{
  "n_mels": 64,
  "activation": "relu",
  "residual_init": "zero_last",
  "optimizer": "soap",
  "eps": 1e-08
}
Rows from block 7 of a small masked spectrogram model, named by matrix and row number. Rows with one number belong to one channel. Each number is 128 + 24 x the weight over its row's rms, rounded and kept within 0 to 255. All counts start at 0. Numbers have three digits each.
After each channel's rows are labels from the 100 clips, of 14848, where the channel reaches its highest value: "top examples" is what is common among them. Only what is clearly more common there than usual is listed. The data: notes from a synthesiser with random patches.
# convs1: 3x3 conv (model.blocks.7.convs.1.weight, 144x144x3x3, each kernel summed), inputs 0-143
# convs2: expand pointwise conv (model.blocks.7.convs.2.weight, 576x144x1x1, transposed), outputs 0-115

convs1.78:154171077114148141132119136136134133176133153131114167147134106121134143141122123099106153091033157098082096133116139103105170124153142126150140117137099171113154157107177168086128112137123151114162129126092080137157118123129122097129104107056155124116126138126159136150141132101125143105140136112145086148146086144124120148116138156119157136125141153140148122104102138149102154119119131162114096129086139139130143152115141170119132
convs2.78:152159149112103144122135117161111118131064140129124098135153092129120138096120140160143127153126144094146149120098156130125089151139147126140130127150135113150106096125145140185105124115143124115110105109145182149102103154120068091145110134141112136113104068134150107121139141148138120142130153139133106130142129127160142108137108155130142098157097
top examples: filter wobble; tremolo; hard sync

convs1.11:121156107146121127111145129145141125255120132136118097146124114116104103107109118153111163168140107141102116127107117149090121146155126138127112128152116111145122190159145133132104180110139148104135141138164132117140121113126143108126135131137114116092129078138138100130154130136138090138168119082133119138133130128130150127165150105124152103129131110125130127146169164138097132133144083153137095117154139123132142036127151111151147
convs2.11:195149145193122120126209108136148135135128144133111128143126156103128126160118126086102123127109096134133116130148118127146138145135101123095111153163121119132119111149146148131119163097129129132118144120121139138123158121133130120117120150128157069109116141159140118117127107109129114143157210098146126142118216154148123111113127119092122139123140
top examples: filter wobble

convs1.3:127143142110106129099169134109109139175090146158127136133135093204122164105135147115118124081132136128100117095104162114129091107093127096137100129106166134100118072150136138113131114136172150152101119121102137131133166110122125138152099142083153124120135151147106141085167179138152088159101137123103105112150140114146153092160124142120110102123071133145112135150156103106130134099132138117130126091162120133098165156142143153126084
convs2.3:137143141143138151123146109153122150182140143102137096113108099145143115099123148112143132142090141132136123119177178134123147189151152107107135117111112119147139169126153111115124127095144137123106098206096122145129138166123143133171109136072161124166181161112089146115115143127121157142157126125156107118126140158093151138135112129212107103104100
top examples: square; pitch class: A#

convs1.82:107127088146100149141167165133145089098102101153107149115120114123136102117116145156098158177124135125159122152087112115128133127120114122132153130194131133122110172168146150110107134147115117131169089128128133098136120113113126121105145161124102175096141133153128123090122118112147035179122157103121110161139155148155118085150143095148161138099138123120125125123148131127128105121163108126137102134154124100175108110122087115132080
convs2.82:107091113205095120100116116106144079095089126126084108117080107141114106091103141086136121063125126103132124133103160152097114105121135145122115140159184157129110131147113141137135116127126119147140147098143129112148110146110152139104154107149177094138106159081151137129109102140133105138160158102079111139073177096141119110136115134142126121134136
top examples: tremolo; filter motion: filter wobble; hard sync

convs1.81:124119131099122154118145138141151120154138031122152127102111140115145137077137097155140096142092129100127116116116126112152101114111140124123143113133181082128142184109122149146122135154085133160094107124142129133107100094108110157107148153151152135089107135106147150098119163095121134103115123117140119119139107088131160169123097154105090124129110144096168119135095121153121164113113137126097132092106142132169145122104093131059136
convs2.81:148103074137145104145139138077122049151143118132138130115099107102127133143110112139093174161128162110070147139107117066145124121134130101115120160127165079104141116121124151108176130122114092156152084158132134178135124101136115169113118111129066138112093092157114128187145118128089136058129143116081119123105119122094174129152175101149109187194124
top examples: glide

convs1.7:104163124104136101120103109114126132170127117105147173137135112170126121110131103117087117147144141126118114091117123129107115115155142099151144134099104138102067147154151142133137120082167129163145115106099116155089159088100122159152100148063121134133108144114112139090092078082160130126098126135134098146155099152130142149123171097124129192109124161128131108156131146119081090110164156123138137154153135127160137142099101123114126
convs2.7:145094129123116108117124119153161110128116109139148130129142155141121145127133085145110137098117107088120107105162154169132153107089099130148148081140118082174140119107140117137111122113133120113126124140116117097125124128132138151106150135110098103135134124142072114144153111136135123126172092115135124139106132132118168105107140133128122107176135
top examples: filter opening; notch

convs1.58:077163125166095128136131132159131126138142126135114085126153142130139105139118095166120165137192113155135119116081114130116150131129119138145125158119122128136149120130131081113166099122118114138102113114150104120121122135141145106121163108076127197093141099127095093139186142114050164124096132128120099138154097097128147134133135086130058150138084108115146156162115154105132094145142152126128128139146090122119126138115115128104122
convs2.58:114113161143079122113111116107138141090108115138137167103117119148147120117133115121103152143113130109074151099133139142155142103176131102121137175120107150113157107172152115153102116133135161131115139165132105170125114130152160114116119102136096141156150175108117126165096115157134138128114139153134140153102122183133139142083177120155097152107128
top examples: hard sync

convs1.125:137151109091154097104118127108109124136150164108060128125114124110136160134135073145141105131141154145108144125147137139117144081119098102110170161146097121116131158134120147112152141124201147131150148140140128097118122137086133156112155155148144117113125165123117124138122042134115153122155089144137115135126131135091095172138130146117091150120132150110116102125122122115122116111113149095208132121081139151131117116087090139097118
convs2.125:115142138126096097151131101107142172110101137143145120132102112139092122118123088111120091123117122154111213140135132141136156145126141056083113135111087127136112089145129134146140124124140145119153147126116079111158131113148126096167120132134118107120138165127132125159133153148096114122115144108134054125136119146117181186079128124090099092149127
top examples: vibrato

convs1.48:109108160123161095114144121118134075127120148124124134146150146118151126140136168141143102138116137145132099128100133122120139148132120135159097115141119134153141137082142127120088136109142165163146152112116122108123132093099125110154117099099131200137109109109066154117130081125077162082135118153209116139141154131099123132121090148142093139113078182109161139099114124145120138086151138154152155136132125113090105141119120137080115
convs2.48:135115131110120106123146140125121075162137147153162135110139089143150128126125125075124118147132134138077129161086115145150123158091180085142123156118118097151118119138107137100128123123150140177162106144108108152121128155088126141144076121106099124132128163143145131171113170162102120107109115129133141135085137168130099073128194098123144166191138
top examples: glide

convs1.29:167119120148168109107139140125105121173119117122116134169058167139103087113108089145130119132108138136090099120096137113146047149122160113141132126168147112106113177152135111131160108162115149143122183119088123142108169128107143125143130140091094120106108158134109159103116134108139136096134129109117114168113112133161132089143115132129101133145171147134115120127116139112084125126151161093144101101105170137126083131129089150115124
convs2.29:062193090160135127108093112172133111128141146130126111138167141122151116147141126114190131058139154090134111141143150120116090109129159142112155105095158165167147134149144100153126109140165110153117097138181125124143114089120177110112125103137118111112096115134142133115135130131117106119134165168175143143147158102150151121118106154143106110125137
top examples: filter wobble; resonance

convs1.118:140085163114106142117126138083165110147150166128116100095166113133118121140118130145078134099107122143120102125122176174114158146156120083124128151110140129106197122151136129120093123146117106138161109140112105140109137128104166127144104145104108103118194152155109112073089108163136168096087102125133114117118121106102136126099135088117144139175130136122143128125080125186117115109147154134127165125144138135079135120140121137107112
convs2.118:117129149137132115155145111124182139137140122128107135137150127110174095172112124166137099130093128119074102119136155131075110072127088121118133092149104104209143110106160133142114167120112141177131184128100114139120141146149151155152106126123091086120161134144148112129139137107129124138077090185125130120141141115127145100119159106109131121122151
top examples: resonance

convs1.45:108148105136148134101154101128122106141153153101151139121133126134122132173157128120163122064119130124167089139111125138183138140111153138115118144119121131096110128132148150107096091119115108135153133091178122127113131127087108142121122169090115128110078133083080110135133159149104116128148153152104091158114101139149127143102115149124099135110142150147150146147117128127140152152075108102127212153107159118083109114122096142090172
convs2.45:144143107088121104176131101096148167123184131110119148158109123125175160119129109170127144120095110136102163126159159151171138115138090157162132092156124095097156109124085134099104172125139126125119124106090071134117111116129121141121153112137128105153133122120076131139091136110119125155130101138140126120180178156160155160107123132120134143139104
top examples: gate

convs1.122:110108153095093128116125119125119105126153139122129146124127140140051118115166133154137116130126140151160102122126139134101134123090119183138083121120148136082153131145144128151121130130158129161109111123156138102151145110147119099113106064133134100122109146123087145109137194168124138162111131134069120144123122114140168122152134130123075103123121134115149139147078109082140146137124161151103136104129118172076151108142090152080158
convs2.122:111124108127096139143121133102120146115100137121118166087126097142129145139163121106128125128124123127130175106112122155124123151193158162091118100121125134091151140099167139130167136148092124087098162171135102106123121124118112171103168147121123136106151111129156138163119131127177137134133103119113119155144116149145105172105122127106128083112136
top examples: glide; vibrato

convs1.73:126139163121167141116145125124110137086125115158142088115130124120131133160165147145123144090157138154022161166137138103089124113170110082132132092125114127130123137099152075117116127147116145112134169143146150095144133125172158111138144145111166116141170174143137161152146147143131093145119108131089143110152095125098163101101123148111128115116139088110144098127123140127123132137122114119130094138122110154129142170145111107162076
convs2.73:054126110138101101134133159113202132142138135143143132082101131142167138128102091135126103139127137164152138078122135155081127101176160134117147088115123110181133138081178147131111124112139129151120143156146124139130141129109138112121141149091166091122139145138108106104116122137120110143180118140150105121130122131124171082125138116128189154081137
top examples: resonance

convs1.24:101139120094117151141129110103170113119126190120173119124139137131134146122082089148123150081120127127120103106110131152188124100115118165099106141116108123132164104145115108178085150114156158133127095154109106106127162114101174135138124113194105109123085108137117126130100112145141118146126110118135141129141102162157076127133156073120132120145100151147165126127150138089111161117118183097154150133148137121163107144106129096129128
convs2.24:123153147148149091150119109148096096139112121150119128121158155142139131123126102101136123140136117158125112161102157095191135132105108105103103175138165122123111124129121127123144127113119137139127131150141155213112129133117092162144129154162126159097083128189123148114119154089128148118121111132124128142132145120128136125122130102102145159120137
top examples: echo; swell

convs1.138:132120136125140140121101070121151128117127149091131130114096109123086141148160110137123115165079122163140102124114198099105132122138160126121133146117111075091096156085151129098142140112127098119134076148123116140152093144171125117115140124152145091101150128161110134115118112182146125131142115149115107101122152131085123133097128096172111132143141124127140123125112123110131098119143161155122084123103131130123078092095169069082151
convs2.138:107130147124135111097117098145106153136148109143139109138095141105125129148125116138110087101121113144167119115108144108112132132104089152170094160142142131104108120145152157141127172124090083095164159085130104141120115124139140168154139095137111119106123149149163108105118084129163143158154130051092127126138147101113131127130118180143131083112115
top examples: triangle; square

convs1.124:129106119088160117135145138103125127163102114120123071128104114126133126114163064144132148061143100141132142099144128180120156063156108084113127140129090127127157142144119121128150118166152139157130161134144121150142130131132174081115131097116132128131140124155142131116137156137074149083100110128142109151116107112154132128113146152130158110137114116134118112126087115145161177143114162120142152099115103133175166155083079130150120
convs2.124:155173134160181145140134133117140163114160156133146145094123180089080134127131116121133137164133105122178080132196144118109131112107093127114131131135177132150148121132136125153115106115161113123117041120096125138122119113133129121119122099135099117169179112157149081115117159135136121121125110132129142131200156169130160132139121143111110117119093
top examples: resonance; glide; filter wobble

convs1.44:105138138119115132142118184143130121153113217121137094137139115107170131141208143129140146107183118151110132139094164102106129106121133126154136121120138111085111137157121087162152133120124120139117113124143098080140132133134125101107161177089159114117157145118117094127132161120108086110138189130153102098149125120131147144131103113134137158126116129124088149114119144113140127153108125078123131111116127136150146161099118108142196
convs2.44:145081109150110104074149125097163072131176140100141147097104150134154114153118134087128138165104137161091090127126140104165135143126145171109131124146105138152138156112130136141109073114128107114106083135132143141124131093103107100111126134108105093113106125129145164139117130126122108115101109094186175115120136152144136124104191118107105144145115
top examples: harmonic FM; square

convs1.51:163092190127092135122128157138121131146130119167112126153128162142096105144135114138143124108102124120095124112140121112075107098141122098119137098110130169120154129150115107092136102117115137144135116116141134145112117145151152105155142118064138102168097138114117142089121160088107096102138088142092094146175118103108212136135153119121133186156140116150153102138101148103115152133138103121121118141182158117105109101137099146145117
convs2.51:120144124164118147107146153140110107138101100158097113108128140110168120131120149101128136155121127119165126129113150161165111117129147126142168110168129137136114102128127156169113127163088131126131129135149103100142119131097160133103117121150092141149121138107111163119144161110119113107130136162142096134120124114098122144169187075127120139144148
top examples: harmonic FM; inharmonic FM

convs1.143:139093106132086154159127124126134122091096159152134117109101136121124122165118108117141133094114129121099105156139176169122116129139147102142161107136136105109121108146125144071104133144147107127132167145131090143107149166123130117109137185109100128141191137088081114153112145177126146115123154111133161093159169156144153116116147078162122110131109136135124110107115093141094100155153100183125135144107146116170140155135108084142154
convs2.143:120129147137122164147157146139126129112137090137136113133106133107119132142113159133138184109117108135101173108110166212108154147124187134144122144161097115098123143140138164119124161117093144133180150111107137092128120142136109095156137122141138146120129111129146142143134081160109131186168094124099072140146091102167114130198154130117126104119138
top examples: inharmonic FM

convs1.60:128137156130072110143136133104135139123079052137144170151152110130151107119121149144124151165134141147137097121103129118161137106172120123133144139151185104101155164070094127101098111201140139165131098141151144143114156113124136104134108117200131127137137168100139122081120132161139117107155122160121117142165128130108089110100138128142133124132173144118153092108153141113099127120138177122134135135131126114128121131124105103104105
convs2.60:156107128110145150112136140153123117134113128128118131086118161133086160141126115144108159151129147150114125104147128088107120093129105159094135105105123118082095127129086178127123107108133119142152110160120177149137103145141114128122142180128125090197141148126106150094150133127135072098082124130178165129108161163092128149144201129129099188127139
top examples: hard sync; glide

convs1.116:142083132080171084093103136145112100139117154151110139126115123132091148138103137126145113119112142126092072133158139106088109151139164151145114159138090111115119122128135128094126117121115167119127109079140102076132146111125122081150049133113141121153137130071167141124077127160121134134166139127151155160129120105165099151106099127149140114105179153113124125112100147152134139147134119148121127130159180124146117136132127169116149
convs2.116:156134132125136190120142136168153159091134125070128153111117142120125155096124130141126132130128088124115130128156121050137171076118098081147169121094108112103178151129106139147079125137148131144099159106111154142127108152125146119113148115121152129213134105122148091084121133135119143113106125139116108133142108153143145118161118154130148134128154
top examples: pitch class: B

convs1.107:150104120107093135149162171137101120216122082118127145145143100137106136115151119132140096115108120132108164123140185117078139143135158132104073120114153157131109162092132129141122102079127128161156111121169141124151114101119100100093091127090139161140089088110131108133187163078155143132163126126168107140132140143128121108115126135116129142122150132137121126130108086151110127116131138137147158100130128125141087138080110111118117
convs2.107:124150181255170135146103141179160139098158103122122091151109122139143139098158128117150111114105129124178103177110091129117116144153082156101089161152088170113119093149144133124140156104116123097120110104149145111118127168115124106079090143141167147116156149123146116167118119158110140131150154096129136125144158099085154156114105081107125130132102
top examples: text has "pass"; filter wobble; resonance

convs1.140:156166130142132148162137116158133110125112198150123116156182111118129132138154140155129150149093123134087148116160124125110103120119179136147133149109128113087149079109134147091099094123142147106128124112097144158096157143121125089171142105118136060144146127085119115073126169116146137094158121155132145148109113132139143139136148140136145115129175126158155096110114098126125171145159083148142115104154121130112170148100118165128127
convs2.140:107151127125186153109111148092105144182116084123154139074133105114111148157149146114090163142142129100117162141127117093150120109106140133100120094111153146164104139191142144127129119099099113107155146127168105143110134164154152085108125141122111110118139107134107161143156172142114117130110137171171141133132177130152140161201103139119094128157128
top examples: echo; vibrato

convs1.63:148108162142128141142100158097106123142111114136129061130130121125123109137109148111115126106195151131160162128119084124135101112136114131117144117091115134147126171122135142102142144180136109123121126143143116134118124139121165111130123124129105136139201066142127200165116139157113143138099133113125145152149105138127123094145092127140149156156140126103088147073102152144114152142147138110155127135089111122149162086118109054144113
convs2.63:184134149139094155130132137120102150132138125135140129152147138136104161095131148135118120129128163175092137137128081146134152089131150113117058110155101137106130102185146122155141125127121127125137073081158137113133107168139087120072131153172145181133139119135153136138133148133156086133132050151155116117137165115118136107122106182146126087120201
top examples: glide; resonance

convs1.32:121164123110091150156127115120112109136146171137180086147107123132083163126122141148142099107162158136097149113111154078076118123121090169162155133148131157135155099152108102097124149146141095133119098129128105121093159104143124104150147126128130150183145148114139111148150154132123119096148156112131106123118152150154096082165101135159160124120148169100148114118094106160121099133133115130146141107118104100093166077164104114116108
convs2.32:097116152135126144155114141107163193123089165125147125122126137121105112128134112131146121159126154132164143145138124085172144081173086155118120095145135120152146162112100173119116139128129098076122146160184094122092149123134194123158139135134143109077117111135161080135128122111106108075157124139125152138149116154086137151127082098178130147120155
top examples: vibrato; glide

convs1.30:133112132150132140119127141132097147131139118140122152123108131138079106143109081094168141139119125128067125110168141132145127141140099110133118147116171132177112145169107120138090133141129104148133131079139106111125145152120139142097130213092107058076149122138106140144107128129095149118109129130151082122159117171121135112098121141119116116130127151135115138131112143137113085105140153100139143106150113144109157108084103147207102
convs2.30:125098203122092095157122152112100113106090158106118086161160126167086141122151145116115156127135102127112147088129122102107060130161141081121122139107099177128102140125094160165168147130091152137128121141146105150127120101106133104137120085129125150140105141120192119165098108109152143117084167139130139091116126103133111134104121123132131115131113
top examples: filter wobble; resonance

convs1.94:091159164070110118159121092103142130136142129111158122146138123125133120108148057151079152127124129134166091118100110119105149145110116122129132083141159128139150139080115137115149168143156141162143130131149141114165139099122111099074132076155153100122122157133105156142140110124147120152089120142111130133138102123109136149106113107155089123129085157108141127155115080125176128118129161130087165095130126160112139096105106149079136
convs2.94:109082140131132174108123150132104116151101112136109156167104141116157157119151130126142112103134123136106101106137127127100147128219174093105150155130117113108109121117125106128184158134135167101158135134149146156132106120125110166089084149117107144128103099138156125137114061132154124141133132167138140134128132099113147120103129139134116119149117
top examples: hard sync; glide

convs1.12:098123119103125115162183107119154090135137082106152101110130128154087178128140150154119125140138170143118119137141128125196115122108174140104084165128152063077091152127114135131108130105124127123112082119106122119130119138141111180142148120158140106132077156147157149138124149114139158151092140144128127123140107146123117105112173103141148147120112125136158141127109151112144144060127081140131125119126150121160116181138130126121094
convs2.12:123160159158105129132140130129147148148126123138153143134107153138117144130119126121108126127120130147162138145145159166118124141105138114147107124125164118165117122136106135144110143120133137140133052098107113147127121135142142149143150124141162129137167106144150127155132112176094137136176140159144143121198140170200118164096199116108119130130086
top examples: square

convs1.68:159069112143131144116160167124099130118122091103127148120152130141142108125111117135143167160147114144136118128147139091087142115100076144146146150140130124145154150151122085116079096103127123157114105154137107095133150097155143133133128139162109135122144210154168133140114076144120095131073125152138101111111121090137139066116125133156074121125167160146120136110148121138129145154131146124096151112124120105144112124076113123097150
convs2.68:129121124127073161099132140134163119115115105108116127163099148143118118093129129097139125160130109150149106144135115130122128084102154136132143122136134095153140128108135160153087166127129096133120091128134097132169134106111113140125139130112144127116123122136156093097116133145198121089131094109117063139115121093111107082168072152149185116102142
top examples: vibrato

convs1.136:128140104155119123096112129138116102142189142131084114137093120114060141163118185146118139154128130136085095130112146129103153090112143125150142136137131101175149112147129141094136077155127122145117160092145099107096131121119110109113125160133150118124155143120119141107121136134094124103119092122030113138127147096122141141128142117161130130115140161120149111132128152104133101151129151147210118108132151129109150109138131117087087
convs2.136:119119139142161131116126154098135155105183056137157134162096164097135151140094143122137166089133114132144129140142133150161130124104129129099135154111140112136100099123170131094191109141162160064146136148134161166165137140125134106189155138119135114059113098133150167117121156142118115151154124124140138087137123126099097097115122119093140144157130
top examples: gate; glide; square; oscillator: harmonic FM

convs1.114:135120106110119125164128138137139128122109052136110052108131113138137157136123151092075181103126159127073143151125123163115152124158125097155106127088125131134118170150105121086112112135128118106127118101171143111140100124133160120108135102151098134155172126157127163126128125105118130145100110134128132167148117100119158103098175157135151109078146138125160102068111157119139130136126126166100105136132111123101143118118176109145123
convs2.114:136156138102124133087089163120118097174103118113109134152169118115106134090157132155199131124144108097133151132126105136144104134126131145162124144163157132126143108116128141126131138106147137118153135146157123097106121129158155112144139171122110135092124098106144137144119154117073115136136123166175149140117134116121107190159089101144136138145121
top examples: tremolo; vibrato; resonance; filter wobble

convs1.54:120169126112136097125159156133125137148110086105148137145155103118132154115163123135093120129108138143042078150129147107127146096160134141140152145182124166139111132125129113089127174161156158140148143146078094149144140168149109142136144106146164133135102165099150107125102125103105091101141156166145149125142143084117081128122122118108120153142115112132153115094173121135119119129132141158142127131187112139157075109104124127124116
convs2.54:167089098102160114085123128146140089142142138106092122098098124122125108115162119157113156126155121114169133183079082133117125118134134165098116124117156129107129137166120122110117125120177120122143142119127083114103134115132167116142113190102142088169135140131146188108126128125090116111164148161110077151130162105110115140127141139143083127088146
top examples: tremolo; square

convs1.113:102107102089095151119086101134135107087118132143130172122158106149160147151119125172128146177146146098107111148130111160124127143129126195103113124160107130137097108100105136083139089111121113110135082140129143108164156117140166126136179100154101117124186134138173155108108127171133120121143137163142140101118115150110116122120145087163092102128132112122181138142080142117101139094137112125123093128167141110125116123110153095116138
convs2.113:119160105150135117124145102163155144116154135121136126150099154111150113086145119115143123076115090175167118110129138118106155128121119169164108117148066130112105084153168147139120145138120091137129153133101129161143136124132102128121110135145105096118110106116112138120122145128135117099142106108128104121148144122147102121126153123124103138154125
top examples: pluck; triangle

convs1.101:163107166116145109108135095136119112155126115110127116087143129133149101112085133116115145145161135101136120112138138078169114145143106136134070135081101136106152164135153138187120145074100128136104123108148113116129088132119092144130129128132150162162092170165156139123123129099147141125114167114103143121097103139119136130122163204128138118140162127131131105139131094092120141109062123161125108120128137128110149136087183092124117
convs2.101:057148118119110123112093136103144167155110155093114128148103120117148166100158114171142148123145152136125154048129125120203129107149112162157133111163150122158148099123082126128119138139139124160106131131113125107105103129117104106121121146134143078128110123142086111125108150146116092118102132094128115125123149137138117135112130093125129125107080
top examples: glide; resonance; square

convs1.106:099135121109121134149144178093113136099121121117141093127120147098137154115119135132114112100133122144124114089084101161136111127122089095151112117203145165142105105131122159124134154117124110120102130178156130120235110163135155142131103153109068111128186129124147150140131124113119143126176081116110132143132104121124133122108105110130116120096134117093154137103124155089116117130103136140114137092167128129154145162112147094143114
convs2.106:114079150168075131117128138107132162099126139139148108127160129128123137104124116153111103155124101081136152132138160136129111100127104158131109148160148129158132131092132152068127141115144139138132189191131121133136154129138102117160144121117111079136152143122111127117133096136111153123142132086091119124144120138137159152120120081104131116125171
top examples: resonance; text has "pass"; filter opening

convs1.34:145142138086127061136114142161117121120130071120111137118145131117158114145126111133104130135165095136091149120126139154116145165113111090131097146116158107118145150133146125118144103145102098144139122122157123129140114115068126123151138083146135085105099112127136151097107161099121131120148096163142125142161136108110144144155115150140077159121109120093154149121133158084144128116141137085102169117131163127194146114079082151067129
convs2.34:141151117121137139132088098117133152100127167118078132183097112141114146146101076118122117118118147117140175099111104159137108146175120175131125099112121149122149113143137128120119144130172090073112079075135091050099139138136143152137161151130174098132154121129106114094102125117152144177156103089120155148132118149177129129136029157118102077108143
top examples: glide; square; triangle; pitch class: G#

convs1.33:132115135063128132086130151148132116108175184165122147115092116139147089124141112135114089061074099136073145122173128114118141140148146128136093097132126115168116134160154083121154100112125141156116131140129120111099138101120102115157139121110133121104063147127121130141135117073085142126089115115132099125141105118100177144119136127137099111121161132166129116135103139150164129093178114087123140119135124143126113113133106128152137
convs2.33:112113147130142108123131089148135131096145140120070099138141134135134138112145074127122102125122121127098125124093157158128103129134085144139072194128139102146110110176147107154118153097120085140109140083108099148103115098162107122160176139140091121077140137138095127156148109129126128137134116146143166140149125121142127141099116146155133116167159
top examples: inharmonic FM

convs1.119:092146126140158148104146168117097118105108158137144102141160143130157124126152130163143148112118147113140141109124135147121126134091115106113140138128113155087131163096136143129120141136108146148114084142137101090133123095130113128130120047158151123117128124141171136079127177167150113114115138120183145136146054093144082124115102136107068148157132125139132145133096167140183125094131157076087135138122129135102138104141138130107135
convs2.119:142139162115116132157127140138113128109124111156123132240070167114154117106115139074129165135107135114145149114123132096135160066099124145112115117124099121077128185167116130133177056121153146127127154146117148129162123106131121168140134136135135122151138119144108178075090154087118141157117106149116128094135105142120111123092137159133083153131140
top examples: pitch class: D#; detuned saws

convs1.109:113131098130110129133124136129083112120130152154082149096118125121133115126143137126138138087132139132114107111167111110122132108132126126146125168120120118120119118116090105116141121125141078153131182114100160108211157099155110114107135098097127114121153202144160121099112138161101087147096121159141124143117082106130113154116095151163176134128135145148122124146129160147147091129113130126094177166068096134163140169109137128140155
convs2.109:130105112083038113151125142101105103089104095132119139142112161113139158091083138152121103147150108143139105117175116154091125131102120155147097076136097122102120150122198126126151117128115147143122123117113159068145162090118124097119127095111113135141117089117111109111131111111148123133161124160121214108129094105160136135095125120126110045103107
top examples: text has "pass"; resonance; filter wobble

convs1.66:154158052127107143134108145152117099146141117118125115140081151139096159171127129139146142104108127144097110086104136144098169146099130102150116130216146108150123182124093128101128095093127134114141120130132106108147133156140145156165114137154172155127172126087142091120144159177100108105170149118126134142152113148152132108136128090155147136147123090131174133118122156125107128142122091148107147128152123140154110132105156135131126
convs2.66:106073165126123121112135096115203115084095131146127118132164139139120128109132116167080126125139126095128167079126106123133131085087098132106148092113075057141113104132123152113139164114144140124129145117187131160123125092130128167133132142107139084123087117149115134138106077117089134140141129114166176118114145119119122102077135102145146158125105
top examples: filter closing; notch

convs1.27:164122092131145145146136119133126163167131181111085150142159151111129141126103105111103096106130127096086094127126132105122136107127129112131150111126112139098130129142166165076101106063102137115144118114098099133137135184152113120105159147118142119161093092128144071105187114092133128140161121138133155154132148121137153153137137125135135125134117158146159140152124116162096100145137178124124131168180141153154115163156091159123138
convs2.27:178130141184145148097143127136125167157107148126156132089098110145128140136146146144113180130113116178126160152120131103147134148108104116091091166143135104105117124163072143109130132133149137081147129133099099083094129095145155091122126120113143127075175102133111180131131148114035131108186177132114134134157086151114112164124134180125133137132190
top examples: tremolo

convs1.15:103154132102094137116118147155137130156123128116165135083151108112177151144182126124108184117131138093094141119132114134123134100103156153132142126132176146144123131106103110089130109133127142108127084131131148135141124124103115165087119082150142083137178110129130122121173139097137125153147141189114101128147107136128119147079112114144108129153135092133144099119097172113162145140157136150109074155104105102097121155111097094176144
convs2.15:070147116180107109124125141102155089113158145117150083147127157120118084165100133116185130034129151102151137140091128118145085128118188145113138098111172150149129146127130122113116121158114118141123107140157127151143117089109134124088146116137132122106091086133139110109136106135134121145132127173166135149109159106102137104181170140148153058150136
top examples: gate

convs1.50:096136114138111111108135148126144120102082132147151137102150155162135135149131109142113127169100127136113127135124133141106126160098128105138151151242129136116119163133116112089084146174135111131151100135079096110126148129097119122121156103106099137125134114132128145149115121149172150145169106122147167155137090123153126134177155152119121107127124133135146141061120145167127092121123120144129127125149133140101099052097109119125134
convs2.50:031121113089143133100090087152210105098159116102107110153137116117150158154156151108088151102131121120129146099120129137065134152118114133135195139129105158144168135163150107140130132132139149112125134150117159136160128137124097143131115121123122114095086155101122164139120126082107130122106127118079135127116125131106119105105172138164106087123115
top examples: filter wobble; resonance

convs1.89:088140108096122174133112082124116146144114129141143132127112153144097110126107156164127128090089128132071109147108103198171088115113137113110143120110174160123114133127136149119142108135116138146155150153144115125126107133135129135154142115109083152077132167114140101082159143114118112128064141137132140126142099139116139095139155087085186138146112182138125083128113103128119119164119150161118108115151141129162102098121154141117110
convs2.89:163089131113106139099118167100100105135097117114134121159108141160095090152153166116107117172166131108148141154123091143186098120140139094114175148085086122090125118125076120117144143140115144150131132129141122153105131121105123117126125115120094127150105138109117135153114120141110142166125157172184132129135153123163116172132114131096119132155100
top examples: gate